From a checkpoint of a small image captioner.
Data: trained on rendered dice on a table, 145000 training examples, 1.2 epochs.
Rows from block 3 of the text decoder of a small image captioner, named by matrix and row number. Rows with one number belong to one neuron. Each number is 128 + 24 x the weight over its row's rms, rounded and kept within 0 to 255. All counts start at 0. Numbers have three digits each.
Before each neuron's rows are labels from the 100 texts, of 14976, where the neuron reaches its highest value: "fires on" is the input token at the peak. Only what is clearly more common there than usual is listed. The data: rendered dice on a table. In brackets: how many of the 100.
# fc1: MLP up (decoder.blocks.3.mlp.fc1.weight, 512x256), inputs 128-255
# fc2: MLP down (decoder.blocks.3.mlp.fc2.weight, 256x512, transposed), outputs 128-255

fires on: "orange" (48); "yellow" (36); "grey" (8)
fc1.482:112137111092143123133117091103130129138126142152135115139144102140115133171148091137114131165158119144128109134150122128091111123140167112093107170129146060156139118096146146144103145118121094164113129137111113107106116163089158142127129105139116111105128126106154120123136097051143120100153164151132134130100135145161134134164102096105153182142155153104146131124097160144140121095143
fc2.482:098108148094130133131162111134090117107161111127107137122110073106104124144161116133125170146085113135143058112099081096138132137130110108144131139111101156165098141106117119102161157137130113100088102135136097142151130159154100146117152115152122105100138147143101145086152161109117163127128118102107161158131085089125087177112105155108095133161119112144126085129138142119163153150074

fires on: "four" (57); "six" (34)
fc1.291:123100134116126114082142155120146164109137088114099144136087152145078147157163124126144114117164084113112121133155154134118069137108077147120124167094152100148142140136130081118112124095079081120116159127142098147107107101180108104158153136112103147117083134143100133117112154112102132173116135088084138157185125129131090099148143119133096128146144127150111120136159156134127140091161
fc2.291:138114151119148089130104083170075130171107127149160098121124093141173108105115148120151107170114117129145128110109153101153140120123119112144123131155151123144132196089075163102129118122147134118118132111151146131124146117105119159130139121162174113112147111147164124149127087155115122105142119130120144104109121141112106162158160168082187123104118152161134141120110135138117140121155

fires on: "orange" (83)
fc1.491:116119115148069172136136148127182125173160105137107122120096135112114131125089140143088170155132116082126145170131135128150109128165139137109106117118132114105153109106130104077116074119139123097133145152110121105052123116108100134142136111106126134134198135130139161107094151161082155155116144110114149132162128154113097160139132130157166103176145125115139137120188068105109177134160
fc2.491:119148117104114089103077138119100108142132166140141120114145134148157058121158152138115131085104121136094085076114122143098091089088131074146114145128126140158102111127124141183127128143115153154112120115117127143131158101137111076118129155113148143090123139114118125136121170127180126115131089124148127104118123126082142114069153087101142153147149153121126142151097154148136131143098

fires on: "die" (99)
fc1.27:133112121154066156165115110159094139095094133145122122115120171132122149122111121155114150108075128114142174145105167093135136102128131114119097145145131153131130148122116138116154141156119083143147115116118141108114134120135163072158137102100150082113134139128133117139118186151154117130102061141074112139151194139132098140106104151137110144151194151146100104152111112139171149138134
fc2.27:108169124095167142139140132120156099157126091160166130140129118063192145153152130123100112121165103117123084160174128130126114132164151108120108157140173134136138124116130081097130125102121097126119157182134106137141163130131111129141084172138112162139156150129127137141162107141127131123158158096132137151135124109115176128094154128140130116119087165136115152093136161092106126084093

fires on: "four" (42); "six" (37); "one" (11); "five" (10)
fc1.345:118108131155137118143139123099117115125147125106110091145131121117085121116130112123109117122123138137159072127118110139111137143089117099125122156115154133170145158118116199181151112122097131119110117130154120155076104113129116121131126131114180121147103106094126133137108148130091102119116081142092115143117119129076148160119068179145136124133114130189092113140123139129119129124130
fc2.345:133084133132102127100134127108129140109136108111082173157103155109151133174124134150142107115146103128110145133135111120193163134120115119160172151156154122127129101100089105112120140150074107149122111107138082092184164148130089152129129147121058131110105132094142145135143109150152137117100143080160150107116135163095075120129154128131143130113142084134162120124103122138142104135129

fires on: "orange" (79)
fc1.24:118122121126137138127105114116150104131077135126121101134149134073112161126171116143118141155152137164143113150117137131186104152060142179103122135114121107131121148116104122135111127127151150135095085116068115174131144122161166128109163135129146120075129148141163154164142132084135143132109190114115090157123120162119110117149119154086122134096120118102134114150135136141075173126141
fc2.24:117108151104096125114147095122116170134142143126146149118134121095110087125132147133145108144146122127151083116121105094109145130158122113125085151121133089116164089145115088151169150092117120122115155131162084103095109198149096161124114154166117140152152096152093115131102121172080123121127090114153121129158134111155172112136127110165137132165169146139118131128103125118141134100115

fires on: "four" (52); "two" (20); "six" (14); "one" (9)
fc1.314:150095182076163095136130154097125079109137114137110132104137152170091105152168126136109122130122158155121094134127161156117107150131139099127114141082146132139138135163174130168117146142116136133099107133128108127121161127150129103124119130109128119115099134159151123100150107126134132120113096112081170105143143069111146123146179117170158128149121122110121136119117090153133095155094
fc2.314:088149077129139094099157141133157124116126121097138141127078122103170113116126113115158136139125109113133152117143105133149148111115129091121121142144134131129164123166102134122117140127118091141178170139127164154139125113139107126117185142095138138147118158101124125149135115113112129172101129147150078104087133155125109156149148106080152136100078134150077176145096140146125175132170

fires on: "die" (99)
fc1.16:091068185118131145170146153144122144106116096130128099105137140122150145142088142134120122105140141114144137092138090121111105146168124080138106115118140186096128134173166125116148128107096114130114128118155108122099113148129097118119116117077145100114125133137171143161147103100125173146134107141162165161113090142149137164116119137108118114086143138142126075157106097140183133123073
fc2.16:146119092149111134098118134167109145137184166109119166159149140108111131131113099159132170097101122140116106163130163115140160111119099171145128147146148077191117151124101126120147142137152115152140107158146149129166125111137169113155131139108095192133099092114107114085102140122130108123130117134085127145124137130099107138127165192141146132187134121103128168079117135114078136109134

fires on: "four" (58); "three" (15); "six" (11); "five" (8)
fc1.308:158081099133157075074118088099134134131141155165110106145137125125136119121114136096135144132142057123106116122142097102110125093168146113104124157076127062161135147113116101143125150118118122159130088094156171186117123108121119154182132155096143081105110112158125121120126124137114097128135107151082108100144133180110126131142163118115136166110134098111157123158078132121161108134144
fc2.308:126168123091124131125115131153106145145148127098121145094090114166105149092148129146113124134139202157121117125100162139121147168113126147129090137137149129122111137124104121145138127113137110105150148128167117113122118131155129136087135092149142141155122204103121126148116108151084148158126157100165154149133147152121132127134097116098139124129130149130083085114148122142067106120157

fires on: "die" (66); "an" (28)
fc1.494:078118142101103130152137149124127152136111177103110140133117117145153151091104113111100156120151173110132122148094102140155133140086132108120131086158161142158149161127138131140128140158173112099093155123174110116113124153128149151175119132143161088145112147094160145134124083159123109086106120132136153158091127148126152137156116172101156113117122126153082120075077129120164097132120
fc2.494:161096070118155140116105116178101105122128109115153123087099129126121078156116159138112105086104101107114133136164186140159163115137116168148132162127153139120129139129128126123153122098125114119182123112110135107165138092144108157079109109131104205118166112138090103125150158147145112160109116086149145130140154100134085107136109142108150147131138111127153128143150117153107125142119

fires on: "die" (98)
fc1.504:137147107156153121131097110127154119143138174084115130163148121098154130155179102086105091109117134115140129153123155169160107165068111146146136139118130120133126153137094128114114107139121145114131114150118113152132182127171170092097102183136112169118143140128166112140137106123127091129128161134132125145087171124075126157091149161103113130123122132148153117123120124094107153121118
fc2.504:109151130149122104121121108149115150121116141140132131097114138153136153097104164200134179147133054126142124093114112130141098150162175109120094129138169145110112117102152088154146168152150140127095110141137107147131128123139142147154111103094118133133155109129090114138157127160105181107146084117133131126095100152187146090189117130095163101093113163129099151135154117149108110071122

fires on: "showing" (100)
fc1.398:160086125127115125096125139111112117148126127113143128128149135137117114130119121162139102139086106114152106121149109116202116144148128145093122144129139106093134110123118171076154134124121111107109122124121101171147173142125147159126174119158088128162135114141164095144155123085146127130093124107129130118147136142144203123143127164091139119127155102124132144121120144154108136111108
fc2.398:095168142109124138123139084169086140141133109191103161125132114104130164106152159120116162144159112133067110097136136123060114083130125103102135111116099172158093141116140109114175167164125134143108129135116114108140096135133122167110125109158112111144129130118123111143106141131124123160097154135127133136136168144064112138160150149184083104138108088095082122112113134143158141170153

fires on: "four" (47); "<end>" (19); "three" (8)
fc1.303:088123106135120108129111087156118134140100116142149127157073103146129121128103099116137091107080149146144160131118125109149100148092125135158131120147154070158145161135124099089077112146137143123131130115132156139127105138084165152139140192100166118147146099138169136142116110113125096106176137133117116144104117143154137129126128109101133176135140117127111083117092111120135080148109
fc2.303:139166173106126154162098158106141149160124153142089141115143152116137115103130115100114156133112130138089117177158096103156157136135158132099146118117137145054135117170152130114133123120083090157088136117142108137099113088155121111093132112101106118095111115129110120150155143091101125157132132091159121108167114151100157165135125118108136102126113154156129124141149171122113150141180

fires on: "four" (43); "two" (23); "six" (22); "five" (7)
fc1.415:121068079130088145133129119169117106139113069149112123124124104130133115152139093119104114118159141144112159120140104132108162081120121097135122152127148127111126174128148147124159123117112116130121119111140135117135126115148097131148135101144099121148053145142132142148134120139116155140100109166080107125113092092173133117165120142142127160144150145078081150117097163121092123136113
fc2.415:078120173087116104143110123117100120126110187130069147105144161125160144106117116122158140152132134131119151163138071146153161135127133120109106112112135124140142125134181121070088170149110117130132170155101122148106125133132120094163138147096130137080130143107152102135128166093149112163146135118140143086161148107109144108106155107138162122110116133123115117127092165152141117125159

fires on: "die" (100)
fc1.228:123161096082137159142055112121113117093134108201153130154121126118108104141100132140072101080132144094123140117109172120123109095153107115096115090094115101145134097120129061121151152120151135123065111170089111135156123127118127142117145103137113150092095128107156100134103147129141099178135110116134145142174119091168146133113142142132151075139162129154093130155123162120140135098107
fc2.228:128116161155144129164155107148131123160091132148133127154140169117134139145175125170160199131136082119122101114155147122124123106097135142164129131142148170131102142157089144086176110140113139111169150153166128151072150134132116148120083133115133105135166124117132138172155106124119142099098096104146152094081129098121123121091103169097141110094122162133135155082125115101111113105121

fires on: "die" (91); "black" (8)
fc1.190:154070102135111121122140135174120139122175125124133128167146146083122106184116147106112170109103143125116135133091158161102098104125139151134125103111101123142138168167124148128121100117127123106080181130126104131120123105084117104174128122145125156096099135143140128108121140124159161143145116067096138155115131130182165142088180152122128112126157167144132118141099138143104100136112
fc2.190:110153141192166153151129109123155092137118163106125116156132142135100149134170129161135155135117127089121105149111135118146156127171110119116150121118143145129136126075126104063145136162129148131174115154137116152175148130143157126096085084112164138149191112133096110133144146149126119110132127183149172137093119118059109118142100108104114157140110136082146131072178103114121118124107

fires on: "showing" (93)
fc1.254:116117133162134095138156126170178105105119132114145138128133160104133112110086120161129104085120164158138114170149126132126140141094153154131104129121108127127168140150150114116105170100119106154100131079136133117116100142086120102126125155118151153172152136110152123136112105058151112084109120168137120098166122112156118130098122099133151142140101130140099129135163119070133130133124
fc2.254:117097125091101165117127140114141146125166135151100127108187116100125145107134154107129164147139033120111125099160150135120130125139112132111151148144154175167079112137155122144113108089126109123156111121106159123162147118125113164150146106141108067098109112129142155109143109166113151190163096083122117156128148143099153121154111136152098088138123095120129118137129115113112089121137

fires on: "showing" (45); "white" (35); "yellow" (13)
fc1.235:119133143120172140103155088150149137094195171132136125143103119123125114138172124153131122119105118119111109128142121152118145128098138109110156104122141103141159163144147073130153120149153120102117127096129103143111119112138109115126147128160108101169152129139135115125126147128077122119098133112122155148144175118146133148160175163110120166122163114159119099122139166152140133144155
fc2.235:138159099122143116116135137099137135097082132104124114118081110139143096094129134126127133135134121099134151151071102142102153140115149150145149125149087145093117097114124149109152155111181097134128150121143149125127140117100129144108104120099114103107119172168132110074117087158120135132151146165113096133134134145144145130091106096105147100139087111115176113150116140148104093128085

fires on: "four" (60); "blue" (13); "six" (12); "five" (8)
fc1.149:145105106067090146095105158142138104127142122159116126093119084106151134153168136137128104085088141085093138154151106134146132123107032145110116161138161148099091127119109149103138144137110084064088130124076154138127119148112127146118152149136170130114116151102130142121134108110054149138134125149103145124135128129145122170108092111149113120120158131115148143117103154121139114154193
fc2.149:139142149183164089096165112115116123142105106104108121151117111157126117121116085128146140200136100150182108148137179111110133094145162136115133124160128109137139122141134128175109120058136143123122104151130137108116144069163101102163143140133088112121111126154134088137125137150137140103101121138156132111160115141105131059139184153120151107131168114143122115126131125130137139119105

fires on: "showing" (100)
fc1.396:127130130127101144123161127099129099136114145174127122124131090126114140146071089117124122089114130153119119124138103124129087109127145117159125114138142134145137153158129155125129149089132137137124127161164090144118123112119121093120105115147140135114208091137125111113145149075116145157125104161133113137161139072068112164116139079124092114116137160084146093143156148123155136148191
fc2.396:136141159124176112148177129154098112158102122150125152080156116071131155138175123120142141127161135144151137128143138171161082126145133171151191175154097132141142117104145104116138133141095133110133127106114130100111074060199157104125154169141125122156114101103131166154116105122162142132129089110103099149105140133112147122144133115124145098138112120104156129122152129160168107077090

fires on: "orange" (70)
fc1.96:069164135122165110123117153129154137177104157139156096094112150191137114153171106103167124091090171144095111111081129105114127141163134143090094126100134125142151124143118117117141121135144160154089110158128128135138117172151154160128126101091092131138096127115120129095078163126103129117133121156114113107091146116131150089138160102168145141119119123142116118125134143153116156104127
fc2.96:134149139160148108121125146136122146102098096097127138154163105086119126129123123159125129146149123145113149171153158146129102095145117116143145135162140139121142076149086092148120146117126132117148126115127099123120115065148125127165134126135130114149091155154110093116137104100161126161114146112146107131119161088152136112118098122169090142104148139176108153161097108116131135168143

fires on: "orange" (85); "yellow" (15)
fc1.401:128094138106149118111105091083148129165094097134124102143152112167164128110178104112168096110111129082110107124135153132152133124126078131130089118169125164107107102150117114156077109088136123158153183120131105107125140093143107101094134103119132126122162154131180156099128189111143071133119137131132129106140125136168122118119116100121092132122159121141142107169151170139121111108130
fc2.401:109142122169137103149116147111109155110143120119123126113083128135104142133077161140082105144157163171136156125091066117149138114135163086105141113119135130124157138084116078110159107134147144102091098129129144151114097144112143149153097155111113112133113102105098111109115081124111185102136140172123130102129125163109167143134134115131131164114104127123119149135137147109155171114115